python train.py --model="self-supervised audio encoder (BEST-RQ)" --dataset="notes from a synthesiser with random patches" --train_examples=78125 --n_mels=64 --hop_length=160 --input="log_mel" --win_length=400 --codebook_size=1024 --mask_prob=0.05 --arch="transformer" --norm="rmsnorm" --norm_position="pre" --hidden_act="silu" --mlp_ratio=2 --head_dim=32 --fused_qkv=true --bias="all" --qk_norm=false --parallel_block=false --inner_norm=false --drop_path=0.1 --subsampling=4 --layers=8 --width=320 --positions="learned" --init="trunc_normal_002" --residual_init="none" --optimizer="normuon" --muon_scale="original" --learning_rate=0.0094 --momentum=0.9 --nesterov=true --orthogonalizer="polar_express" --adamw_lr_other_params=0.00079 --ema_decay=0.99 --max_steps=9000 --batch_size=128 --epochs=14.7 --lr_schedule="wsd" --decay_fraction=0.4 --final_lr_fraction=0.01 --warmup_steps=900 --weight_decay=0.03 --adamw_weight_decay_other_params=0.05
Rows from block 4, named by matrix and row number. Rows with one number belong to one attention dimension. Each number is 200 + 20 x the weight over the matrix's rms, rounded and kept within 0 to 999. All counts start at 0.
# q: attention query, key and value (stacked) (model.blocks.4.attn.qkv.weight, 960x320, the q third), inputs 0-159
# k: attention query, key and value (stacked) (model.blocks.4.attn.qkv.weight, 960x320, the k third), inputs 0-159
q.50,223,197,209,195,191,212,168,201,220,191,197,245,200,149,195,169,193,204,199,222,197,208,200,214,205,212,185,239,180,186,236,212,206,186,194,247,238,200,215,183,233,166,182,194,194,192,222,202,189,200,211,206,241,193,173,201,195,185,209,209,184,200,170,192,205,219,221,211,188,200,217,170,232,204,219,215,195,194,179,186,253,210,184,206,188,225,187,203,225,194,176,194,212,206,205,218,192,193,232,185,218,222,230,187,195,166,183,227,187,227,162,181,180,193,221,205,181,216,170,245,174,205,153,248,201,201,221,219,206,212,202,197,204,196,233,188,190,190,204,174,212,208,206,221,189,213,210,148,190,195,229,221,190,210,209,204,203,195,182,224
q.51,157,212,204,218,210,183,191,183,174,209,222,234,188,179,185,200,206,193,188,215,190,201,184,201,198,228,207,196,215,195,212,212,205,195,221,214,206,210,182,205,178,172,201,199,199,161,194,191,242,183,192,193,220,178,195,206,193,229,212,207,191,217,222,192,206,214,193,238,205,207,191,171,199,160,185,210,224,210,182,186,219,184,227,175,172,191,218,206,213,211,203,222,190,219,234,234,171,242,193,205,138,201,209,195,181,226,213,163,212,219,188,237,232,179,222,196,209,220,199,209,198,241,212,201,202,169,257,194,211,187,211,191,164,199,222,209,143,182,213,192,212,221,201,206,225,215,193,223,188,210,173,206,195,205,178,204,197,198,202,172
q.52,217,201,230,209,225,250,236,198,232,173,236,239,184,206,183,219,231,191,206,194,164,194,195,207,193,214,200,178,243,213,187,163,220,209,204,217,203,216,187,171,176,207,207,225,183,185,218,203,201,175,196,199,179,207,172,196,229,225,213,182,222,235,154,194,215,202,172,214,190,197,219,197,223,212,196,161,176,174,196,213,146,190,211,183,228,210,206,215,210,169,155,215,217,221,185,194,196,204,217,201,239,179,210,227,181,170,185,201,213,223,212,180,176,229,222,208,191,183,206,190,215,198,207,170,227,159,164,211,199,198,192,213,189,159,225,177,208,178,171,163,213,206,189,231,215,210,170,193,230,176,234,229,244,234,167,233,190,209,210,159
q.53,215,185,195,191,187,185,223,218,169,192,203,206,195,201,202,215,190,222,201,202,205,229,193,172,179,176,197,194,217,231,220,246,208,208,192,158,194,173,190,146,189,201,209,215,225,216,198,208,188,188,199,149,154,191,201,198,197,201,158,204,207,222,219,206,230,171,192,213,188,187,216,224,196,183,190,189,202,176,179,168,235,216,206,186,185,220,235,192,179,169,189,183,221,178,175,225,180,199,201,196,191,169,191,214,217,179,167,208,169,219,151,186,240,175,220,201,223,195,222,234,219,218,227,198,215,174,158,190,160,217,203,199,185,198,205,188,240,205,179,203,194,218,228,197,208,210,185,228,212,238,127,211,187,166,186,189,192,160,246,217
q.54,177,170,192,209,212,167,176,204,217,183,208,220,203,227,185,168,219,202,198,233,213,169,189,214,199,185,233,173,222,231,181,219,180,202,201,195,217,186,207,212,195,210,177,225,199,183,203,203,227,163,207,199,191,207,226,205,216,225,178,201,201,181,177,209,236,222,204,197,210,196,192,177,213,210,210,229,186,183,211,227,176,212,214,186,154,207,184,187,188,192,185,136,151,200,195,168,224,185,261,168,189,256,191,159,203,230,186,228,230,208,206,215,204,196,236,196,183,230,236,161,212,209,186,198,219,181,216,196,238,199,229,141,257,220,224,229,196,185,188,209,227,186,185,196,178,212,198,208,193,240,230,195,202,219,204,156,213,226,203,230
q.55,161,182,232,158,193,185,224,161,156,208,237,197,213,223,187,181,224,192,212,194,177,220,156,185,212,185,172,232,188,202,247,182,172,225,227,203,170,198,185,202,215,192,180,170,237,216,187,201,210,200,189,186,195,221,197,202,193,176,168,227,217,227,182,195,187,201,179,191,204,199,196,218,164,191,219,205,168,212,202,208,176,208,219,209,203,143,198,164,192,168,204,217,213,196,208,216,164,192,179,206,183,181,209,203,214,182,210,180,230,214,201,192,204,182,213,205,153,205,227,209,214,217,185,196,229,235,196,214,168,180,211,192,194,190,241,187,207,187,161,208,205,168,196,190,204,227,204,224,163,125,225,203,188,201,191,208,197,194,181,230
q.56,207,163,190,180,195,216,194,210,180,206,164,236,177,182,203,183,167,159,187,220,204,205,198,210,203,189,202,174,203,210,201,201,200,207,177,190,202,201,198,197,222,190,185,230,210,171,209,158,203,204,210,175,242,195,189,202,182,203,231,188,235,197,187,206,211,198,200,212,182,188,176,169,203,201,188,246,200,202,183,183,245,213,213,208,152,210,165,205,176,211,220,157,191,174,174,226,195,174,229,216,180,182,200,213,208,220,189,215,202,192,220,219,209,166,192,232,240,205,178,212,198,203,221,191,187,184,220,150,201,176,214,212,190,175,213,209,180,169,186,215,209,180,201,211,191,228,215,167,209,216,179,149,218,209,195,224,190,193,202,193
q.57,209,193,198,221,183,192,154,226,192,213,193,164,177,193,186,228,176,201,199,173,205,220,227,203,180,224,230,204,166,237,203,222,193,179,194,219,223,171,185,188,193,210,205,221,191,223,231,248,191,157,193,228,236,195,210,206,208,223,229,213,197,201,223,201,209,235,244,243,192,178,251,218,223,198,206,146,213,137,216,184,190,217,188,227,216,211,210,219,145,165,230,242,200,202,213,185,214,229,172,191,201,165,195,192,175,164,186,256,198,184,177,196,193,175,234,226,226,175,195,249,209,187,187,210,195,198,236,209,183,209,210,209,192,146,201,186,216,215,194,196,190,167,218,193,173,202,191,154,205,201,183,162,231,210,193,195,198,197,213,222
q.58,169,216,199,186,209,176,232,218,194,211,204,198,200,260,174,170,222,188,218,183,213,210,174,193,213,191,225,176,224,172,197,192,247,183,152,199,187,203,207,226,239,174,189,203,240,185,192,173,251,164,184,166,206,219,180,233,199,175,198,226,199,216,221,211,196,166,156,166,182,214,198,239,214,222,205,192,195,172,204,197,201,162,208,244,187,189,129,214,191,193,241,208,223,213,183,175,253,239,197,225,190,199,251,222,210,172,141,209,238,211,200,194,172,192,177,163,205,220,183,214,164,218,223,198,163,179,220,179,231,217,209,174,226,194,218,196,217,196,191,218,183,194,183,186,219,207,216,187,195,173,220,199,179,187,222,225,163,198,227,186
q.59,196,177,202,204,215,222,219,204,198,242,202,198,199,219,169,168,209,144,216,197,228,203,181,211,192,235,225,201,214,192,189,199,194,214,235,143,183,193,209,246,227,197,203,211,189,193,206,172,222,176,187,205,176,190,192,186,204,174,173,198,209,205,189,192,225,171,176,206,202,178,194,227,178,183,200,191,187,200,201,182,214,191,176,232,197,180,220,195,173,238,176,204,172,199,229,198,202,219,194,206,199,171,180,221,233,208,166,226,191,218,217,177,193,218,204,188,182,192,198,190,172,177,176,196,203,205,189,190,196,175,198,203,180,195,192,205,197,189,190,194,164,166,220,228,169,168,188,170,219,203,215,189,176,236,233,199,191,189,232,185
q.60,144,230,186,222,183,227,205,181,176,190,144,218,198,174,160,192,176,209,201,205,184,191,201,194,226,167,234,223,213,177,194,195,193,186,183,210,156,199,181,195,159,186,194,201,164,223,203,203,194,213,225,212,206,181,167,217,177,193,198,200,204,190,186,190,208,256,196,155,213,192,186,188,203,198,164,197,177,199,182,202,196,210,182,199,220,180,170,160,179,187,196,207,172,206,213,195,203,219,222,264,190,188,198,177,200,194,216,204,175,210,234,240,183,191,214,189,202,225,206,176,203,200,192,187,204,183,210,205,227,209,194,204,192,201,224,172,163,169,177,169,188,205,199,177,188,203,187,197,205,210,211,188,208,199,181,189,206,180,229,226
q.61,179,209,211,220,194,145,201,165,200,227,215,161,208,201,204,225,206,166,239,224,191,158,201,230,221,221,201,171,201,183,222,189,229,166,192,230,201,183,190,200,179,191,216,177,183,212,205,205,213,164,200,211,197,178,222,239,242,230,229,194,204,196,221,209,222,195,215,228,176,205,187,211,165,215,219,183,190,205,186,206,212,180,173,196,183,225,179,207,209,209,205,242,206,205,209,172,174,178,182,172,235,195,218,201,165,197,214,205,199,218,182,196,181,185,186,216,170,230,218,223,227,209,242,182,224,202,185,221,157,207,202,166,224,131,188,227,247,211,218,210,195,213,203,199,226,227,211,216,227,201,205,163,208,178,207,228,209,176,211,185
q.62,170,185,181,193,180,184,227,160,190,215,217,178,214,199,159,214,208,197,203,193,152,192,183,177,242,163,192,217,195,208,199,201,160,223,194,203,243,217,220,204,228,186,189,149,190,235,184,204,158,215,183,193,184,232,210,202,190,222,187,220,199,172,227,184,243,198,206,180,195,220,210,221,215,208,179,196,201,201,226,207,186,238,194,214,197,209,210,212,228,226,216,201,226,230,186,205,188,198,200,192,246,186,171,210,203,204,205,214,233,205,208,162,182,230,202,196,189,238,236,202,216,197,192,250,213,220,264,203,179,228,199,146,189,207,233,206,181,225,204,194,158,189,182,237,197,222,198,224,200,176,210,193,201,207,228,184,153,188,207,206
q.63,183,198,170,209,222,182,204,224,182,191,200,152,219,161,203,211,172,227,185,177,156,251,194,245,173,213,221,185,192,170,195,208,210,162,180,215,215,190,201,172,175,193,219,197,200,199,208,227,169,248,211,198,203,191,198,192,204,212,217,179,208,216,185,234,212,207,216,193,210,195,229,197,220,218,212,226,242,217,268,186,187,264,231,200,224,242,243,198,229,183,206,218,226,205,179,241,189,216,223,193,204,195,155,194,183,201,222,196,177,211,159,233,190,208,183,202,228,201,204,204,236,194,213,183,248,180,216,210,199,198,217,243,221,203,177,194,197,214,179,206,230,212,210,200,195,224,166,191,182,187,200,207,205,218,175,206,224,183,201,208
q.64,180,220,222,204,244,213,158,219,174,183,222,202,199,191,202,193,160,159,189,165,152,209,181,183,219,199,151,202,200,197,203,206,230,195,224,174,205,187,153,168,199,217,202,206,159,192,197,189,159,218,227,212,169,196,206,200,165,248,184,243,200,204,225,209,169,203,207,199,217,202,181,208,205,199,171,208,164,196,210,224,242,204,188,194,217,213,231,195,158,203,212,203,223,185,228,196,174,184,169,219,163,219,157,216,193,164,182,207,148,231,237,222,213,201,196,213,186,233,198,208,199,209,244,207,200,193,204,182,204,211,239,212,181,210,204,213,203,234,189,179,181,194,225,210,212,253,189,197,201,173,222,190,212,201,205,175,202,187,235,210
q.65,213,199,227,201,150,206,196,211,224,208,200,203,181,160,184,182,208,207,221,197,208,179,189,191,190,187,199,213,191,209,202,194,192,225,187,221,183,218,222,215,214,235,198,187,186,207,220,208,224,182,187,211,182,201,195,226,196,233,199,192,182,156,212,235,182,209,204,178,156,183,204,188,177,193,209,195,220,202,181,216,201,256,229,208,161,198,219,187,201,221,219,173,165,174,195,207,205,189,214,208,128,191,164,209,178,230,202,209,162,219,186,241,164,243,198,187,192,187,209,175,202,190,214,155,187,193,205,199,167,187,216,192,209,194,217,203,198,140,207,202,229,239,220,204,208,185,192,192,217,235,184,180,212,160,162,204,208,195,271,203
q.66,194,209,223,225,203,181,186,189,205,185,204,178,163,221,218,202,154,180,214,161,184,183,219,216,196,201,208,167,203,203,195,213,202,218,199,202,200,181,177,188,149,203,235,160,216,231,227,208,184,175,190,222,223,154,189,203,210,229,234,208,194,176,242,185,211,193,194,207,197,240,215,192,237,197,169,193,251,157,217,225,230,194,244,214,210,209,207,230,206,188,216,193,231,215,220,191,188,208,207,205,146,189,200,158,192,186,173,181,197,210,196,196,202,178,210,193,204,215,195,200,187,195,222,185,219,176,213,172,190,200,215,202,225,186,206,191,180,215,219,167,162,219,208,173,215,175,183,193,194,212,154,232,188,195,199,190,257,160,216,198
q.67,230,184,207,187,175,174,203,212,199,174,182,204,199,201,194,216,185,197,208,213,228,207,161,238,216,213,204,201,199,187,215,193,211,202,200,205,192,175,213,212,179,198,215,202,199,229,213,172,188,190,205,206,209,192,214,196,189,214,201,149,210,198,229,224,218,193,219,195,209,206,189,183,247,225,206,198,202,181,222,197,184,163,193,187,178,211,202,217,191,238,192,236,187,198,191,178,184,227,169,205,221,215,219,198,165,211,222,236,185,208,224,169,202,222,182,173,201,186,184,201,198,178,211,215,269,202,207,209,191,221,179,218,200,198,179,183,205,197,201,263,197,195,225,188,217,183,172,195,178,240,206,215,174,205,224,197,206,176,203,189
q.68,224,186,203,191,170,222,214,205,237,208,185,202,182,204,185,178,214,230,195,249,239,194,173,240,161,211,241,184,203,174,177,227,194,230,215,184,161,182,212,200,197,224,213,183,178,168,201,169,200,187,185,195,213,197,155,202,220,168,231,153,214,192,186,207,205,184,180,195,196,202,180,217,212,187,223,197,165,234,212,200,183,197,207,156,183,155,185,208,227,247,181,202,180,188,229,235,234,206,214,188,194,198,205,248,212,188,207,220,201,189,195,193,176,217,201,192,214,194,186,170,194,196,211,198,177,205,226,188,179,167,200,190,203,197,193,164,166,151,219,202,201,172,177,205,210,208,196,222,187,189,209,186,161,223,175,161,226,199,210,184
q.69,202,184,201,170,174,199,196,213,201,235,175,198,215,177,191,206,176,200,221,184,173,156,192,221,191,202,229,196,236,206,262,226,176,190,213,189,170,218,212,164,191,232,190,191,186,164,225,197,215,209,191,192,196,159,177,228,175,182,227,178,218,177,221,219,175,223,203,236,228,213,196,191,196,200,227,179,190,198,207,162,167,204,183,204,194,188,197,217,216,196,198,222,194,190,187,166,205,169,206,200,192,193,204,217,200,205,216,221,194,224,248,194,162,207,214,216,180,194,208,173,204,164,188,212,215,183,200,178,172,200,185,194,188,185,200,231,237,195,156,191,205,199,190,218,172,189,224,211,189,198,190,181,195,192,188,163,172,199,243,189
q.70,208,187,182,202,194,228,176,199,190,234,196,203,204,201,218,190,184,225,236,190,186,176,215,206,165,152,198,231,215,200,235,213,222,215,219,200,184,189,210,199,175,169,187,201,213,217,215,248,222,183,208,191,205,177,202,207,211,167,197,159,225,232,214,241,233,211,195,208,192,205,215,171,181,245,235,200,185,200,209,189,192,177,207,182,226,222,170,200,189,177,186,201,172,177,179,225,212,222,212,178,230,170,185,207,227,181,206,169,187,168,220,211,229,211,187,226,200,185,206,194,210,220,207,174,204,179,193,211,197,213,212,209,212,201,203,189,175,161,196,186,219,183,225,200,166,184,213,214,187,179,197,250,173,197,180,194,205,209,186,179
k.50,204,229,192,174,225,196,239,166,165,208,187,202,218,218,169,216,187,193,210,230,221,174,181,223,177,191,214,184,203,177,215,199,182,204,169,176,226,208,227,215,189,199,192,191,204,196,202,213,237,154,182,223,180,208,194,206,165,231,177,169,156,192,201,192,208,166,221,193,231,177,236,164,224,210,244,191,174,215,156,171,200,207,217,213,235,192,168,218,186,220,208,196,196,224,175,195,206,245,180,221,227,204,205,190,203,217,199,197,227,210,226,197,187,191,179,210,237,169,240,219,163,183,230,235,220,161,222,208,219,209,191,211,186,211,202,188,210,182,220,200,206,188,206,205,196,218,227,207,221,204,187,245,180,168,181,228,194,210,222,213
k.51,189,184,168,217,196,187,177,167,182,180,229,165,234,197,210,189,210,204,189,179,197,186,225,169,160,182,191,228,247,199,229,160,193,198,209,225,180,191,188,190,173,172,192,186,205,204,215,183,229,198,209,190,208,210,212,204,175,207,225,182,210,255,217,194,199,197,179,204,211,177,251,181,208,211,200,192,171,207,191,171,185,191,195,201,208,178,175,190,208,225,235,211,193,228,214,194,186,225,188,209,200,196,221,189,196,196,229,185,192,150,180,192,203,219,237,173,208,244,215,201,224,220,210,166,204,192,186,196,210,212,215,165,201,204,206,202,162,225,193,186,210,207,220,212,190,214,208,220,215,210,190,146,176,205,221,187,185,186,188,229
k.52,213,214,183,165,225,178,196,205,174,202,193,183,212,221,218,197,205,148,209,222,211,192,181,173,219,218,176,195,200,225,191,240,185,237,204,159,163,201,231,205,162,209,211,195,205,223,211,159,183,197,205,194,166,189,223,170,202,190,182,196,190,185,232,190,205,178,195,180,191,203,168,159,204,196,215,187,211,166,239,199,205,197,206,210,228,231,231,194,210,160,186,181,194,183,203,175,205,201,192,191,187,209,199,220,196,200,207,164,207,197,188,179,220,199,203,229,209,176,205,216,213,200,208,196,188,196,170,157,201,180,180,189,209,195,163,243,203,222,229,190,165,184,177,233,176,167,194,207,224,189,215,203,162,182,231,173,212,160,226,212
k.53,208,192,202,224,192,176,215,182,209,227,196,214,177,172,180,212,172,178,179,213,186,158,194,213,191,174,189,187,192,209,218,200,180,206,180,186,191,212,193,201,237,193,189,190,205,221,231,197,204,217,199,162,230,202,203,185,205,247,241,189,183,194,203,220,184,206,212,202,190,217,162,173,231,203,240,190,230,196,223,219,216,231,213,183,198,193,169,195,199,172,204,195,179,212,269,228,191,192,172,202,179,210,194,169,250,223,204,194,177,144,214,221,232,192,207,206,224,188,196,184,217,188,219,210,202,204,205,231,200,217,237,267,195,230,192,140,204,222,209,203,175,201,210,179,179,236,194,195,196,171,195,198,196,220,176,177,207,231,173,225
k.54,212,216,227,173,162,175,185,192,182,170,189,209,207,246,159,195,211,186,182,211,223,206,206,202,192,166,178,195,210,169,202,230,183,196,200,235,189,184,207,224,165,201,204,239,182,195,211,156,192,209,172,185,185,204,236,196,205,225,204,198,226,230,195,174,193,174,192,181,189,219,181,204,193,186,178,195,205,204,215,188,185,180,205,231,188,175,213,183,165,237,224,202,195,160,190,170,210,180,221,182,183,177,191,225,191,189,164,213,227,201,160,227,204,224,216,198,211,196,181,213,251,177,222,197,195,205,159,188,161,185,223,163,234,176,214,205,213,157,180,207,178,191,188,203,213,212,194,189,212,207,206,210,209,201,220,174,180,229,232,192
k.55,230,201,227,163,218,242,187,218,187,178,183,211,197,251,241,190,195,161,187,179,223,180,217,211,231,211,187,166,177,219,201,178,192,207,142,217,212,232,224,196,192,206,171,192,235,234,191,198,189,170,196,214,191,220,178,192,223,179,232,199,223,194,203,210,177,166,217,203,211,179,172,208,208,204,177,190,199,184,225,230,183,195,233,207,219,205,204,169,183,211,198,166,215,196,211,184,174,177,207,188,218,186,224,151,168,212,198,214,220,189,186,149,174,204,212,192,234,203,209,157,232,215,236,209,192,232,229,209,206,190,151,199,208,208,197,182,195,197,209,186,181,238,200,191,237,218,203,188,193,164,200,216,207,168,214,140,164,216,203,223
k.56,180,192,181,186,182,218,214,234,186,205,213,209,176,213,203,175,196,172,197,209,247,196,175,210,180,218,227,217,187,209,227,205,184,229,213,180,228,224,204,228,215,233,211,194,180,173,203,222,228,202,185,198,185,217,194,223,178,173,226,166,224,222,192,215,206,198,170,207,210,253,191,224,194,179,208,224,207,191,181,179,215,185,214,195,201,190,176,189,217,231,204,192,184,244,191,217,214,206,219,185,190,185,187,230,212,213,182,181,197,157,202,217,208,177,204,221,187,216,238,210,197,161,192,201,199,184,192,216,183,211,193,201,223,182,198,211,221,205,206,174,217,221,194,202,206,202,211,225,170,223,173,219,178,207,190,210,201,239,198,177
k.57,187,201,189,213,251,223,188,198,241,189,187,177,165,204,186,204,182,204,175,172,180,147,192,207,191,226,245,184,197,222,198,221,186,202,174,180,209,184,213,196,218,171,224,214,218,211,191,211,190,220,197,182,236,222,185,181,194,212,194,214,178,187,179,173,217,215,179,207,201,191,195,201,190,228,195,250,209,205,168,201,196,200,215,210,186,196,193,193,188,152,211,193,178,185,231,149,211,228,229,179,194,180,199,190,182,216,228,221,196,182,233,200,195,156,244,173,206,159,215,179,206,186,197,197,217,175,222,176,199,191,209,211,159,221,235,225,207,199,216,229,201,237,210,187,203,213,227,188,203,247,199,206,206,165,190,188,203,180,205,183
k.58,211,198,207,191,198,216,253,219,199,201,169,199,190,172,205,168,206,194,217,214,211,183,196,213,199,177,214,220,228,217,240,196,187,187,177,198,213,182,189,185,231,251,219,200,173,222,180,206,180,211,187,201,201,202,196,139,223,190,211,197,240,171,189,188,177,214,208,197,173,196,174,186,230,180,207,200,248,217,192,210,200,164,243,194,231,183,189,268,206,200,202,174,187,190,205,175,222,219,210,220,190,225,206,216,232,213,169,191,192,188,194,224,176,219,167,212,182,207,199,186,207,223,169,208,195,212,186,243,222,147,163,203,216,191,173,214,226,220,184,206,146,197,182,250,226,201,185,188,213,226,175,227,169,163,180,204,174,191,192,199
k.59,203,205,211,195,190,193,194,202,187,225,228,200,200,187,220,195,206,212,172,211,192,181,169,192,197,194,222,195,215,209,192,202,186,200,199,192,208,215,194,231,230,217,228,204,192,203,166,217,177,190,207,176,204,220,203,209,218,189,223,218,179,164,205,199,165,233,199,195,200,234,194,199,189,195,190,208,200,209,203,223,223,219,195,195,220,228,234,196,177,227,219,215,193,209,195,188,192,210,188,210,213,191,204,197,201,187,185,212,162,212,207,221,182,212,196,207,202,208,180,192,188,170,178,184,215,209,218,192,196,194,198,169,206,206,214,209,209,222,196,200,168,214,176,200,198,229,214,216,195,181,225,173,234,210,205,149,217,201,179,198
k.60,191,198,173,191,228,190,203,201,194,200,230,194,186,151,217,184,214,180,194,222,190,206,186,213,200,223,176,213,190,193,208,228,190,226,228,196,207,235,179,205,208,209,195,219,199,165,173,177,181,195,193,190,206,226,187,171,186,215,204,203,232,197,202,202,215,168,165,168,194,210,189,213,171,221,206,214,224,226,155,220,186,196,183,203,191,175,208,192,200,212,214,208,186,225,201,228,181,226,197,191,204,165,210,217,177,181,213,166,213,196,199,172,172,187,210,205,161,197,217,219,225,194,171,178,190,227,206,164,183,199,164,136,188,234,198,220,194,173,189,210,149,216,215,183,205,226,262,205,191,157,179,139,201,227,162,201,202,244,214,210
k.61,207,180,193,251,239,253,192,249,180,205,195,161,197,209,192,197,194,181,198,176,222,174,201,170,209,204,191,212,235,176,197,193,236,201,235,212,196,220,194,173,206,214,180,208,194,210,197,249,180,208,192,195,178,179,229,207,231,192,151,199,197,223,189,213,227,200,203,201,218,201,204,173,221,197,171,188,197,210,223,188,187,207,206,202,182,213,211,241,200,161,211,204,220,189,206,205,198,228,214,217,188,211,198,206,240,215,185,230,191,199,213,184,181,184,219,161,221,194,189,168,202,214,223,244,214,215,191,206,188,194,209,227,208,190,166,207,172,254,232,186,201,173,186,215,195,162,187,212,197,182,203,228,202,193,210,176,247,218,221,219
k.62,220,235,212,234,237,172,228,217,184,182,218,199,202,214,211,220,204,168,189,172,238,204,232,210,227,190,197,196,187,201,201,220,214,162,185,213,240,200,199,241,188,181,171,182,194,199,174,242,195,186,221,231,194,229,197,196,227,187,206,215,215,179,205,202,216,223,214,212,179,200,194,202,217,200,223,229,186,212,203,209,212,191,211,180,200,209,200,210,185,218,248,237,202,205,188,180,190,203,171,193,200,185,194,204,170,192,202,240,191,247,204,223,138,162,171,185,215,166,203,213,217,170,206,241,205,187,193,220,198,182,182,200,217,197,190,243,210,214,197,182,204,235,175,201,227,199,186,223,212,167,188,205,214,160,208,162,177,192,166,209
k.63,205,228,165,211,215,190,182,192,203,184,200,229,204,156,175,197,185,185,203,178,222,190,214,190,185,228,194,231,197,193,201,175,186,179,223,215,205,182,190,155,174,171,176,183,211,172,170,191,223,237,175,231,240,186,189,189,165,222,215,201,195,217,215,169,237,185,215,203,187,216,229,195,227,196,207,209,211,210,192,201,211,191,147,230,175,189,198,182,179,209,216,228,176,209,201,232,178,180,182,202,216,207,189,165,212,178,197,143,187,185,204,188,232,208,195,178,213,205,190,205,205,211,188,220,191,196,184,211,195,154,210,278,198,199,200,219,201,186,187,221,207,188,188,184,179,239,153,195,211,201,214,213,179,220,179,226,188,235,198,185
k.64,220,161,213,220,187,176,188,197,232,202,221,200,184,238,219,234,171,204,199,210,184,178,196,197,153,223,209,175,158,187,227,141,173,200,213,192,181,197,162,199,184,201,207,187,176,205,227,179,190,252,211,180,192,178,199,164,217,204,197,193,203,236,207,179,197,188,190,232,200,197,225,186,205,187,191,192,184,204,197,194,202,189,175,193,139,198,190,203,205,203,189,204,173,231,168,172,206,216,173,218,225,184,193,201,203,220,170,171,202,180,235,195,211,199,220,171,205,184,222,186,205,199,221,204,217,229,219,194,240,215,235,225,166,238,180,191,184,170,181,199,194,234,198,181,215,162,217,219,176,204,236,193,242,226,236,178,221,161,180,167
k.65,181,218,174,192,207,199,190,177,206,220,199,188,195,218,195,203,209,214,200,175,228,223,185,206,169,215,196,178,248,165,177,209,214,192,206,209,201,193,183,201,203,179,229,191,254,208,202,171,202,210,202,245,218,193,187,209,212,188,167,176,195,187,227,200,197,198,171,179,206,207,191,206,214,204,208,189,216,205,193,185,209,193,208,220,205,214,175,205,232,214,224,231,188,181,161,197,239,214,174,214,196,183,169,185,190,209,206,159,207,196,190,167,204,167,220,212,185,166,201,176,200,217,170,211,192,214,181,182,160,219,190,210,196,191,223,235,177,239,165,188,195,210,194,200,250,218,185,231,142,204,211,204,206,212,200,191,231,194,205,177
k.66,198,186,188,211,200,225,193,189,258,175,191,183,210,184,228,190,189,215,182,150,208,198,219,196,197,187,257,149,206,183,177,179,187,191,157,158,173,189,194,176,183,197,197,173,204,224,233,216,201,208,207,177,188,172,208,218,172,171,210,203,183,236,195,179,228,209,183,190,228,180,206,225,178,211,209,222,226,203,170,165,217,205,216,199,204,183,217,178,190,164,202,191,199,205,175,229,165,183,202,143,203,189,184,159,179,226,193,214,191,157,184,164,233,210,187,199,225,188,208,171,167,234,165,150,182,143,180,196,202,188,198,213,199,240,279,205,197,199,196,232,228,207,199,172,238,182,198,195,194,252,168,227,224,216,185,191,213,223,185,158
k.67,226,169,189,181,190,212,190,180,194,218,184,182,189,235,187,151,215,202,199,147,228,204,224,211,173,224,202,182,191,204,189,219,171,246,208,191,233,182,183,230,219,212,181,188,185,227,179,220,216,203,210,174,198,189,184,227,203,223,170,246,159,199,212,177,202,188,180,205,173,210,189,194,210,193,190,175,221,184,227,215,177,206,232,189,207,245,196,202,229,248,188,187,179,227,200,207,188,204,181,165,196,220,188,180,171,208,171,181,212,199,228,243,205,211,227,203,174,239,188,214,203,188,201,165,184,162,230,214,175,194,251,180,230,212,182,219,196,228,226,213,203,196,168,191,205,214,159,200,232,229,184,199,199,213,202,166,211,215,218,229
k.68,165,217,213,207,201,178,163,186,216,172,208,209,190,247,210,212,199,164,187,193,177,202,190,187,199,174,172,190,207,206,169,207,208,171,203,234,216,208,209,218,183,180,200,223,215,172,205,187,183,216,229,198,197,217,199,215,218,201,196,168,217,176,183,211,198,224,183,182,218,234,190,171,208,211,214,158,192,210,198,184,181,175,201,197,201,176,202,182,218,252,170,248,192,201,224,243,200,188,196,194,223,196,227,221,191,198,214,229,203,203,136,180,198,183,164,207,208,224,212,206,235,244,207,226,208,210,210,233,205,190,215,196,194,204,176,190,224,206,202,200,183,215,234,231,213,218,228,228,190,175,239,194,182,238,187,192,245,212,230,190
k.69,230,192,193,244,197,198,201,213,159,220,191,210,191,174,159,226,208,187,189,187,186,225,203,185,207,178,208,178,197,205,171,178,149,207,209,164,224,234,191,164,199,186,191,202,187,170,211,197,201,189,201,219,228,159,193,215,200,172,202,206,223,216,206,195,173,203,207,190,184,174,173,225,191,222,235,153,199,214,215,206,215,173,174,186,215,163,208,229,201,180,224,200,180,194,196,207,179,215,189,220,230,174,225,180,196,197,205,193,214,188,232,182,198,211,227,198,231,178,203,181,195,159,183,199,148,239,232,180,190,141,232,197,158,215,212,156,179,216,197,186,159,165,233,185,183,189,195,192,193,184,246,196,208,174,211,196,199,203,230,173
k.70,217,201,190,203,177,172,194,212,181,203,191,208,216,169,223,187,197,201,189,218,204,193,211,201,203,198,208,230,222,183,224,204,249,201,171,178,181,222,205,157,174,231,216,158,182,198,193,202,210,206,213,206,190,203,178,206,213,215,207,228,200,241,185,228,202,198,223,225,191,197,163,237,210,198,230,192,207,178,186,180,215,203,194,163,244,185,186,222,159,237,189,175,206,165,208,206,216,165,200,211,195,164,207,186,215,183,204,217,174,195,230,165,237,183,221,180,243,193,205,213,187,171,190,229,188,200,183,161,174,198,159,178,192,156,183,175,163,235,198,199,212,220,207,214,203,236,191,225,229,221,183,231,213,205,204,190,197,160,191,181